python train.py --encoder_arch="vit" --model="masked image model" --dataset="abstract colour fields from 500 small random pattern networks" --train_examples=101725 --image_size=32 --crop_scale_min=0.8 --horizontal_flip=false --method="mae" --mask_ratio=0.75 --loss="mse" --encoder_norm="layernorm" --encoder_norm_position="pre" --encoder_activation="relu" --encoder_mlp_ratio=4 --encoder_head_dim=32 --encoder_fused_qkv=false --encoder_bias="all" --encoder_qk_norm=true --encoder_layer_scale_init=0.01 --encoder_parallel_block=false --encoder_inner_norm=false --encoder_patch_size=[2, 2] --encoder_layers=16 --encoder_width=192 --encoder_positions="learned" --decoder_width=128 --norm_pix_loss=false --decoder_layers=2 --init="trunc_normal_002" --residual_init="none" --optimizer="soap" --beta2=0.999 --learning_rate=0.0011 --beta1=0.9 --shampoo_beta=0.95 --eps=1e-08 --precondition_frequency=16 --max_precond_dim=1024 --one_sided=false --adamw_lr_other_params=0.0012 --max_grad_norm=1.0 --max_steps=20800 --batch_size=64 --epochs=13.1 --lr_schedule="wsd" --decay_fraction=0.3 --final_lr_fraction=0 --warmup_steps=410 --weight_decay=0.1 --adamw_weight_decay_other_params=0.05
Rows from block 10 of the encoder of a small masked image model, named by matrix and row number. Rows with one number belong to one neuron. Each number is 128 + 32 x the weight over its row's rms, rounded and kept within 0 to 255. All counts start at 0. Numbers have three digits each.
After each neuron's rows are labels from the 100 images, of 14976, where the neuron reaches its highest value: "responds to" is what is common among them. Only what is clearly more common there than usual is listed. The data: abstract colour fields from 500 small random pattern networks.
# fc1: MLP up (encoder.blocks.10.mlp.fc1.weight, 768x192), inputs 48-95
# fc2: MLP down (encoder.blocks.10.mlp.fc2.weight, 192x768, transposed), outputs 48-95

fc1.702:058131156053151152131202178127164153145147084140170126155124108123091130130140136164120099088134174102168116137117083172091147121076108091100093
fc2.702:147202105119130133136097111173151132126135173113172118114201149137149144121131114139098096130126124085141185166083140087074138133107157095161145
responds to: fine detail; mostly red

fc1.220:117181109105143105100106060165126150125131137137144132151119125120121122108239162122049093152113109149086091130162088121093126141105101139121169
fc2.220:134171167075167098161112151134110171110138138102187157182183162121163122205162109140154139133098175180089148130129158115115110102170128187076145
responds to: mostly blue

fc1.521:153131167145118125122135121136069168127128165057144173155140117165110169048128141067117161156197147158168120114126099122162092072170144156084140
fc2.521:103152162138160131214154144152138121103145162141093158121230168175097105145149138183127149132109212111108131169155184154076159119179133174114147
responds to: mostly blue

fc1.320:122180069139128115131108081115148213104123105140111150098043089088162107145089130050103114167149172113108098095190077136105154135135132074103223
fc2.320:081121114116097127107207113108130118136131095116119136106081104108173150126140076144128150108098128184152150131182118113124108147199176136110123
responds to: mostly green

fc1.284:056124123140118109133091141066131155161121136124112085148105120072091131121114151067170116139098150101120122150112138169114123086107153159118090
fc2.284:155135151175113151112081068144163142107117156127108138177135128189158147073130110084113147166156170161099101162154231130108139112189126114092146
responds to: smooth; bright

fc1.365:102148142129043130083174097122155118087090124163103104082132136122125126153201081123105108124144090140126118135195176163137155109161090153149201
fc2.365:087126112105134150125104163163142142132104133160131132139095146126130142102121151165100128099175122126149125117144052134189187153158153033123142
responds to: dark; mostly blue

fc1.238:145149106130156132090156103148050091128138132118086146067080157103170130146120120135118114110089118192101139103113112127150130123123151135101178
fc2.238:065172145125088159070105165132153122150129111124085114110109154206137112107166096161125073100155183077099123124127125112195102128097120167093089
responds to: dark

fc1.252:095098118074076122178076162056144136147148156137134129071090142133164089097067115158116140083092083138099122133177142136139145169135112112139087
fc2.252:135162142160124128154179141097157120113137124118067110180166155080150185113133143165136165163169138141116146099155195175098137167129141177074123
responds to: mostly green

fc1.199:117129082083141145104162149169169130199122141097120148178079116146100117171092152057098130192107213214142145158200140126091131134135117105160171
fc2.199:175146061126129118119084135063202126148169172137094123136090150166142100094132097151088176084024138169120120136051134126175102147084101143134121
responds to: mostly green

fc1.646:109087159172135162093131123089156141166090102119180163172103202078139172080116151138129102094165107137144174148099109161100119076105084122055119
fc2.646:120142137109114120134094135171066160154098110059131110089161120105147168088109136146072108161149109116111112120091186161147147141171139139101152
responds to: mostly red

fc1.106:146112132109140186067129082121127092099115109117132157157108119141129149127103146151090097057087129110137110099170136131045137124131152113181148
fc2.106:103142193142158107110109084101139108153121147070112123120096118071115214125115163132101141123117105118138134102160093162068161136111101158106174
responds to: mostly blue

fc1.135:131180142109152126074188136141124124140133148109183119138154101152107084155127086172094134143127128195166136156125137162170153184096067143132162
fc2.135:109115126091157105141194096137072178118145105108144122147104166153147098173130072095152115135164087126148144166070134139076067083188160134115110
responds to: dark

fc1.452:101153185184122136142140109162055096187114171171175150176134145212128122126135078141114157135089184109119153080100083069110190111099156127176141
fc2.452:110153137133172096118061053116178113148138145112160132058100132147057106133118132119130152111061096125137182137136100131163087197105134123086133
responds to: mostly green

fc1.458:110101090118219129091117119120163091117125117147121107100094113191118142135131124080128163111128148103049141127116152066165121167176127134113126
fc2.458:135141154145078147133185138128195091101138072214090135119086115093114126183132102131073140126118092133120139159120154089140144160169141127151116
responds to: bright; fine detail

fc1.364:121115100166133131107103126113105118114145158163164087096145114103127086123161098124080087182123145185215078113103107133157154147087115138107151
fc2.364:124099115156123150123126132100143062128123156114166110154103114042121122158140119109095133154186168162158150141123102116138129121129134088121114
responds to: dark

fc1.299:069184076143143157129157112103170092112089099130127161152175135102099109114066124163133165117158160103156119152134116129157127077133158128072129
fc2.299:132076104114152148154161097126158123049129162122114139136149113074163147081113192104088086105143119061101109119133097137095138149153147148101155
responds to: mostly green

fc1.121:109046159156147165142147129107150139164148165187154137115121128147159149084116132120106113188128096132114147168102114107162071155065125100090130
fc2.121:156146132105079113092122072104106142145155131114175121134105185154185124145121116176170170155093125122145144165153123132084098149103119145140131
responds to: fine detail

fc1.480:123095135096082095163102056104159120145177132149138116097113096134123123146132106135163136134108125097150083110122128136134165055067128125146087
fc2.480:112132136073098119146113118092148134095119134139132132167117078152103016156101135084145133135105098089119135148079095122092099140153152135152140
responds to: mostly blue

fc1.359:136176190125133136129217129118157179085173172038090112079106181063160154127172142146090128135145122111103153132128149136058142106154088088089071
fc2.359:127108178055122133122173078121139134182136087169174110115145115114112122144120123140131159110154115093162114130119157182136157115214148093164109
responds to: dark

fc1.405:163150139137107144174076131091143149195146237129130125145125108146119115108190093109150097107076069096157118146132107153124135129148140132123104
fc2.405:138138240125138126103126092121143110124111073165156158089096089137154178104116150126199204159138189145111102158150138151177118134122193189132094
responds to: fine detail

fc1.370:119177040174156143147133074175069122120153133126086139169135089110099117124117103123081121102105115243057045128103158156129143137151178117156075
fc2.370:102091133106091113116170192069109125139158140126088148179133153164148137177155089062091089197148036112117101142150107169074136094135121152102148
responds to: mostly blue

fc1.410:137140150162110162088131081106106140098143105118149107120153116102207139116096114128068143094095160124140086084107166203146126111119135113107111
fc2.410:142093184147142138156157164097078129148111119129084125100080109153129163094133093116065187153133075153134090067127121182171170094103149115109158
responds to: fine detail

fc1.44:096134092123153120116107123169089118136124176131174126060157157121138125153100139102118142134116153163066190082136105122151119189142144079067050
fc2.44:108130144134114113140144096181090141131152073108154099085109169080095060168123148100125059089144164104136125130086166119139134154099151185133135
responds to: mostly blue; dark

fc1.172:149157166118130150130162091133115157135122078144102111108126112034110118089119159095133187145199142147067091129078142192130150116083111148151141
fc2.172:095108128089119150189057157130107152096123120075162143100060087064141097137165135153123111152124128157115099151141115102197145104154111113132124
responds to: dark; mostly blue

fc1.445:101113120129128152163156104151159090116132106035121159181154141111104137144187096116141111182116125128100148161146101136178168113131165151089132
fc2.445:133147173180141140176116185179100119106119136111089118132096106119073150065147145120109096139116141175137132100141153183163148209029103124162105
responds to: bright

fc1.294:158156089130111102109099167167155110174125105133131131178082077109111196149170040151133152167131104186066159161129121195115162113124185124179189
fc2.294:146110125124128162089144161111100131083134076133121142033136150152154142130138121102165131145163167190116068143134085168091089064130152112191138
responds to: mostly green

fc1.20:158160134113118104136057114160118150141138133086145085087080097181194154101129148149083110137149144087125118166156121129125110158103119106167135
fc2.20:029162095078172139105110123121097123143116137129115100062150143084174089071116130126156139129167105203141129115099158125125135071124104142092157
responds to: dark; mostly blue

fc1.124:103147125142115094075132104145170148151087115165100129166198097122174153139129135132185101132106128188137128144088097043111175136110098149193071
fc2.124:121065154112095095152138057112125133133141203096086132109101092173141097134169161105093070125212108126166173117128149101109115146130120121155122
responds to: mostly green

fc1.701:078112133134068103085157132159180147086142110114148137127165132111128115111179134146150126068126150132139155104162111151085144159178120052101127
fc2.701:118112105118158143103132139181121141131091099179125106177116124165072128136136130094083108124093116122139120150144109185130078133099119114117152
responds to: fine detail

fc1.173:135112110137141173168093170120082124134130211122120078201068143112126149098150071101115109123100133110124137085147182214175013073162120098089100
fc2.173:150139178174110155109156155165129120124069075171122122128128116128163137113133153140122126128138187111161077134181115209083093111143135097138158
responds to: mostly green; mostly blue

fc1.246:133147121139112181186141133082069170118161106166100158130130146148157089136080104138129132118109171099074159152064080069130089161140086091146213
fc2.246:110122123122149133166127128185086109149123082099115126119173148165181054155150184154100146129146088102118160128093091128079149108098116201169163
responds to: mostly green

fc1.170:134094081138172152126143130113170148074114151148108128133064131157152100113172121073145112107148183111163035127096086103150163136133155106122130
fc2.170:097076116059136119112082154144099129164141144132111153130159155101100164117130162072163163112144085110115217163076121183122141143104159177107102
responds to: mostly green; dark

fc1.58:108155088106130073145094120204102157140074175165118136106125148144105138076138104114102118112150140140135105105180130080081169104190108118149179
fc2.58:145191087115104139126147108160159110077143036164132107208164088082125071130135180135131106093127149114122113072128073123146131168123099149076140
responds to: mostly blue; fine detail

fc1.271:119085143115126102208095098090116206171154120114073097140103121119150178176079109145074200142171132132127130112128142122079145142188119087173118
fc2.271:057163125155151114053155107110131112120122157164134112107159124187075103105152112153110136125170167150087193116099072127139139130179108088159110
responds to: dark

fc1.373:060197098167113171157075096115101092157101112104118106100106112096161153117172100098090089154121094132079228123132126089127145139111076167140129
fc2.373:194082199179161115137139167179091105091116163138100125137065166098160114091130098083151157109163107147110134118102136148141051118154126126149131
responds to: dark

fc1.151:049115144085138153209052050145124117113104121136163158155166180102122165112061159099092085164153182121189162111118131097161159064110093091139088
fc2.151:150108118118124130037093088155054106111120151123096131101101195182142083097141135148085122148146140081145200133084174161119180133127129111103115
responds to: mostly green

fc1.23:093076132102093136096109093157170164156128127112136145113057110134143138148177142113148154063127093170100124101144042161098124119083048070143137
fc2.23:127165144110170132112158148142160139133149099122121123065141133131107124132151098159188137157109098139125170126126110188153166136121121178090122
responds to: dark

fc1.325:090138174107102105096176097173131088129104142139187095137159105185068149137145102136117116137147127117124118097148105101153108135145137118122093
fc2.325:085199130150130138146078108124149146186139133155031103115140049124128105171119138114160088124084156155159155120120210123135104140129128117097138
responds to: mostly green

fc1.119:157122177139099054093141128121125130147174108129132145106115101183131127117136127133144126115155175195175102085134049193119126120126128152142159
fc2.119:135156111138109132096114128154123118110136143118101158130195089108098083095098098146106142140033081175148170150129235156041140095148141118055127
responds to: mostly red

fc1.515:154105137116160158158163110108124108117133157132093141098081119122135089071093056145123147116119164148101124165095214071110078115121108101096142
fc2.515:146169115163143146115201163153115118140099133119145129126087103096148121104128094098149121119110091139123103095114151114149142146119143165136134
responds to: mostly green

fc1.755:087042155141098111155122149083148125141159146083127139132143121092076105149123104091102096073108163161174082100151121092146165142141190125122173
fc2.755:188165139126169127165131167079135122105145111089120116085094143084123180123133110150167135121172122151106086110187167076139123090181117153125137
responds to: mostly green

fc1.636:119051137196159120093073136194147097125138156121100162095119133129133094114161125128108122129169171159142100117049112099206188148131109117047133
fc2.636:142059097122126130162144109173143123047133124192106134120090132138125082080122118131062127137123133078130132130158154083118187114097130147096134
responds to: bright; fine detail; mostly red

fc1.618:161086050046103109087118144069143123152076114066133133104110175094142105073154086080125179121166101073132119163078085187194183141130114113143118
fc2.618:179205093179121099115105161134077099122119175111124132167146119151120144148144097134123147125071230118127114096068156133151086130177121155221116
responds to: mostly green

fc1.685:070144123116154089093140172167117169070132095115141158176136146113053133069124192147082089156062133108116148112110157154065145103134120069153145
fc2.685:160134088133169115171074135129149120190139082076178100163136107142122116118142148126108167130094052160149167162123129169138120148080160150073139
responds to: fine detail

fc1.723:100102117138150104147050170163098175116167178118120161104107146084123154100194123083090117185137144128110126120132174151074125134135147127123089
fc2.723:119153096112100122073161073105200109117112161169173128077167176160099093133113061134122110135134080135137167147119129133110120138013134112187116
responds to: mostly blue; fine detail

fc1.713:174152161143133133148128170141069146127107105130123126104149143118113168155101093142099121138125124133123168104096155138141096166097169211092136
fc2.713:089099101112139137133127102164084087167152136125144126120141085121119154145155152126127083137127140076091146110153129083148049131116150128090124
responds to: mostly red

fc1.293:128106134134167134115081122170098101075156111121169111136126103111099156103105174102135170153124115087141114152183179116130193116160135166102112
fc2.293:178152140075100119131143135181138113098176124095106144088120100143130089143103144119113158177142124114130155148125106184100144130146128073083135
responds to: fine detail

fc1.572:124169090121107067124173158130134132110157098144107093210095090092101144102221088150117142104117157127137124183119107144125097061131105165093157
fc2.572:143112128096113133099062106073191136180146164097179126136096166118145062148130154049172101146126100074143181155145180162054185073145161121143149
responds to: mostly red

fc1.677:129078133174147155120148103114113163126179174136098180083103075092169100116101122150168147152113083139084082127170126095085096146132120138149124
fc2.677:131090086098145142105086103146076144139145135125070143134177142134147125134147123089184155094140112084134077129122140116136143196134148141120138
responds to: mostly blue

fc1.734:113171134123165139133158141159120082127149135108135104151126113161132163109160128154119148090154136149084149154118135107106149107145098086178145
fc2.734:088088157120120137177171132109147191090108125145167121125208083163139112093151113065120133141077119138122108154145170176181155127126166146100120
responds to: mostly red

fc1.295:188110105148092144162122192166172139201113116104131154152060064106130133128135106103176121150117116132148149125098143134099102103061103137077090
fc2.295:139112085084117116155074152097163105087138116113110147167196135164144120078131132082062098092099149056151107097125161117074121136112157170065105
responds to: fine detail; mostly green

fc1.629:151109130155184163113115117159117102173149108101157127072092084105171149099137177172144069183150113127114113169096126154099148070141122206197110
fc2.629:146132140147135151113136154088187087116143095051165117210133113156176059143142081118072136128102117089132107108141213087095092161167096125083153
responds to: dark

fc1.267:135167074152142102081137168164112109042087086155112175100098134119138134144117131068144109077091127107137109178141173182132087152151172121126111
fc2.267:126146122171143147095083136140128112143120114159086128112082121163144130133146100161117117097100108179103038128147105150130149091142112176106116
responds to: mostly blue; fine detail

fc1.150:206144114137117131149045130162144077146162170102146159175120141099093103122154149085136160138142142139080091080124175108143081117104120125130099
fc2.150:144160154111148140146140155102130136142122115161062096129118098190053126147136159103098104099145100092121117096112127120145157134059172153071166
responds to: mostly green

fc1.535:121102119140098116137161148152096136115123120117040133094175097103139169108140137105148129175119123140112098145123123147102147084123147158167123
fc2.535:082082159169174103103072163174162141149131126125078120149118143137125185087133093087135097105127106160143111133089056125123135139102115083169163
responds to: mostly blue; fine detail

fc1.553:169142145149120156213055130090099118165127092154129145106085128104155118080149168080201083161085096201062118092141200135149127140109134145137150
fc2.553:133156123114146111173107180134097141175100117084176122121072167127168168127115079121148126144115096129096150152168239186112095139085131138105097
responds to: mostly blue

fc1.652:145120156099118109144129137067120149161076140138111163183132135132118203159173124106152142114112127192108076150155065137135114135128136136127116
fc2.652:117167128111135158137125115153132132077149160112094099133139130100106148098136135095154111140162086114159105146089134097137151112097146081154192
responds to: mostly red

fc1.140:109185123125097094098130147114091144117106099138172154080048107186107053102118120123132102078162107134143099062171104097083116151173085099145153
fc2.140:162150119113163114101163071129179095075084127151134113172137136128134123130137118087096188126066135187130235153141189167073161096179143118129140
responds to: dark

fc1.703:126147141110135121122174125128127083131106127101117125182143160093113136069052153153084198133173134091114177179180117153101160072129174163133141
fc2.703:141143142117133159095141063129126106084088175113123117090197159122117112170121169104107111112117087101140088108149111172040148166100088131169153
responds to: fine detail

fc1.730:103109189103129098167143109136068134069181172084182120137083089111160138169087080137123093113174197172124137148102131109119142132120163157176155
fc2.730:151117124188096178093130107128156128165119079156074137196113079068155105206121115175116133129047117143143109131126142129167137128102140090057094
responds to: mostly blue

fc1.548:152136131117216096154163092160138102106136172152157176118142097143146166118116131158180129150120078117128199100123146163118127106147120101060120
fc2.548:071121169168149147125128151184126130170135064098176141162167135172176042146125139146137135127109121094097055081177163122128118117115105095126135
responds to: fine detail

fc1.570:156177119130101138122167105151119190091135142130074129151091125145188081144151079167192110077118072115091126130119110150199080041138143164140123
fc2.570:095102087126114141113053117090112134158129134123201107153120158211134158106139141158122118133108153101121143133111161080064130108155127007080131
responds to: mostly red; fine detail

fc1.50:110088157156098126161153079123131104122126130122125150177185129136104100126124121170145110081050159125109151129048143142127125148167113191113125
fc2.50:137155081113137136062145181200139099114116134157104137125115103132121070180106134054166139146145119205156126152115122123074171139087115084139139
responds to: mostly green; dark

fc1.222:152141103126124134082106162131122119125140153105100082108074161051148173150146134164149165149177156161079191150160102138147122148120121147177153
fc2.222:143158134067143120109066096160043115124120159142032098092054131111113115129147087123116158113167121197112129114086125114113045170118115152144119
responds to: dark

fc1.495:134125115081152131113165087082112088142118153088136137121146101099140105156115104086152097103104170123083080120107111181211163139073098108076067
fc2.495:109089081072121126149127093132092115130166104117093121099069120140187126050137097118174130138131130190152114151141159105148077175147119067172108
responds to: mostly blue; fine detail

fc1.360:078091125084147179100137120150174165187156149112113217162116166118139091114138179133112141091126104101166128084103161101113086086103091189164139
fc2.360:153042126184147092162120092136089115163097094151121139151187138071119110117110119140151114112120147173156146120122082196067111193167119059123133
responds to: fine detail

fc1.33:123139110135147091091113153155090081196145114165156131087146113143141106142131174138079119109175167132058175152136150150081093066124107130116111
fc2.33:127117088094144102101082079124106140103126141099212094117107186118136089139139100071114118159160180125153153161173117056117151116095142134121116
responds to: dark

fc1.45:177134088132148115127112144108109109106109070090087076162081108115097111163141124088171065137104106106212147138097090131130155126181101148080113
fc2.45:151146074081124133126138126182185115114097088106197148102097098078157110127111138106178142093134152122096101165138117131134195116169117170148141
responds to: fine detail

fc1.182:134095189101056113135099097142180168184151110173134138072106150145117157071113185158178136160041104141120100130142151094118108128104123151097136
fc2.182:145105134131132158141133127046130122120151067069124113149074150120117084127117099113128178083149215096157129117136066104165201159068139156145139
responds to: mostly red

fc1.758:132087160089159130133174135157114165033159183148192185139128109178180086160093133064099124131113108129097150103153123087170125195147151178125126
fc2.758:105045084205122150189087167121108116078123071141132118081106096102141065123132128096149179106225208109103115117134109119137147129170143151099098
responds to: mostly blue; fine detail

fc1.579:136113143170149160096094137146124147124155154109161128111109108137167110118101103193127143101165089127128101122073079111129088177113118180128175
fc2.579:107184150094146146110141177114087097086122135069181152210143123083125175122118164178093170150113139145135170153141163146039148106145112120089100
responds to: mostly red

fc1.484:131112148075107119124123066179061152171142148173175122104134163134164174105121097107141106122137066187111144112129131152123127127147091146162144
fc2.484:111125129107170137173032153163126141107123151127163144050078115195120143099141112134128138164121095144158165134137168144061136182145131162097133
responds to: dark; mostly blue; fine detail

fc1.565:139117159138126103158142148170181177129142141160163126133129122119132076173140134133109100155169127121138158136144130171104112169073108127032165
fc2.565:143147122095126123150126024176078122154133108135123148103143120189163121175138115117069123129159097085122156136151084123159105141208109112165152
responds to: mostly red; bright

fc1.324:145097117107154107075137119133139097131145101146192089162119104154125148067191095172168127087144121188077101132119080106104167096165110171166129
fc2.324:099102075143138140125091120110160139135156067093166144126108092170118096155120136112095136133152162145114136149101250136071096137136144086189107
responds to: fine detail; mostly green

fc1.647:148163113136118105035133124100116177092169099130128110159109151156134128115115138144143108121114126115129140146106049175139161049110138171113121
fc2.647:130146155140114133112185117164130135114131138153128142109100159121116206154125147195126116158088152188073144117086108131097192154113155143096096
responds to: mostly green

fc1.219:100126163054180156137135130113082119148121095103154138138138152091143094145078107115170147111146138133212161107099129142087109092156124140130118
fc2.219:100142116133063139125153135115189158121126150136039126166074122114146142135132058172088116137130058111114118135062184111148058119082116092114140
responds to: mostly green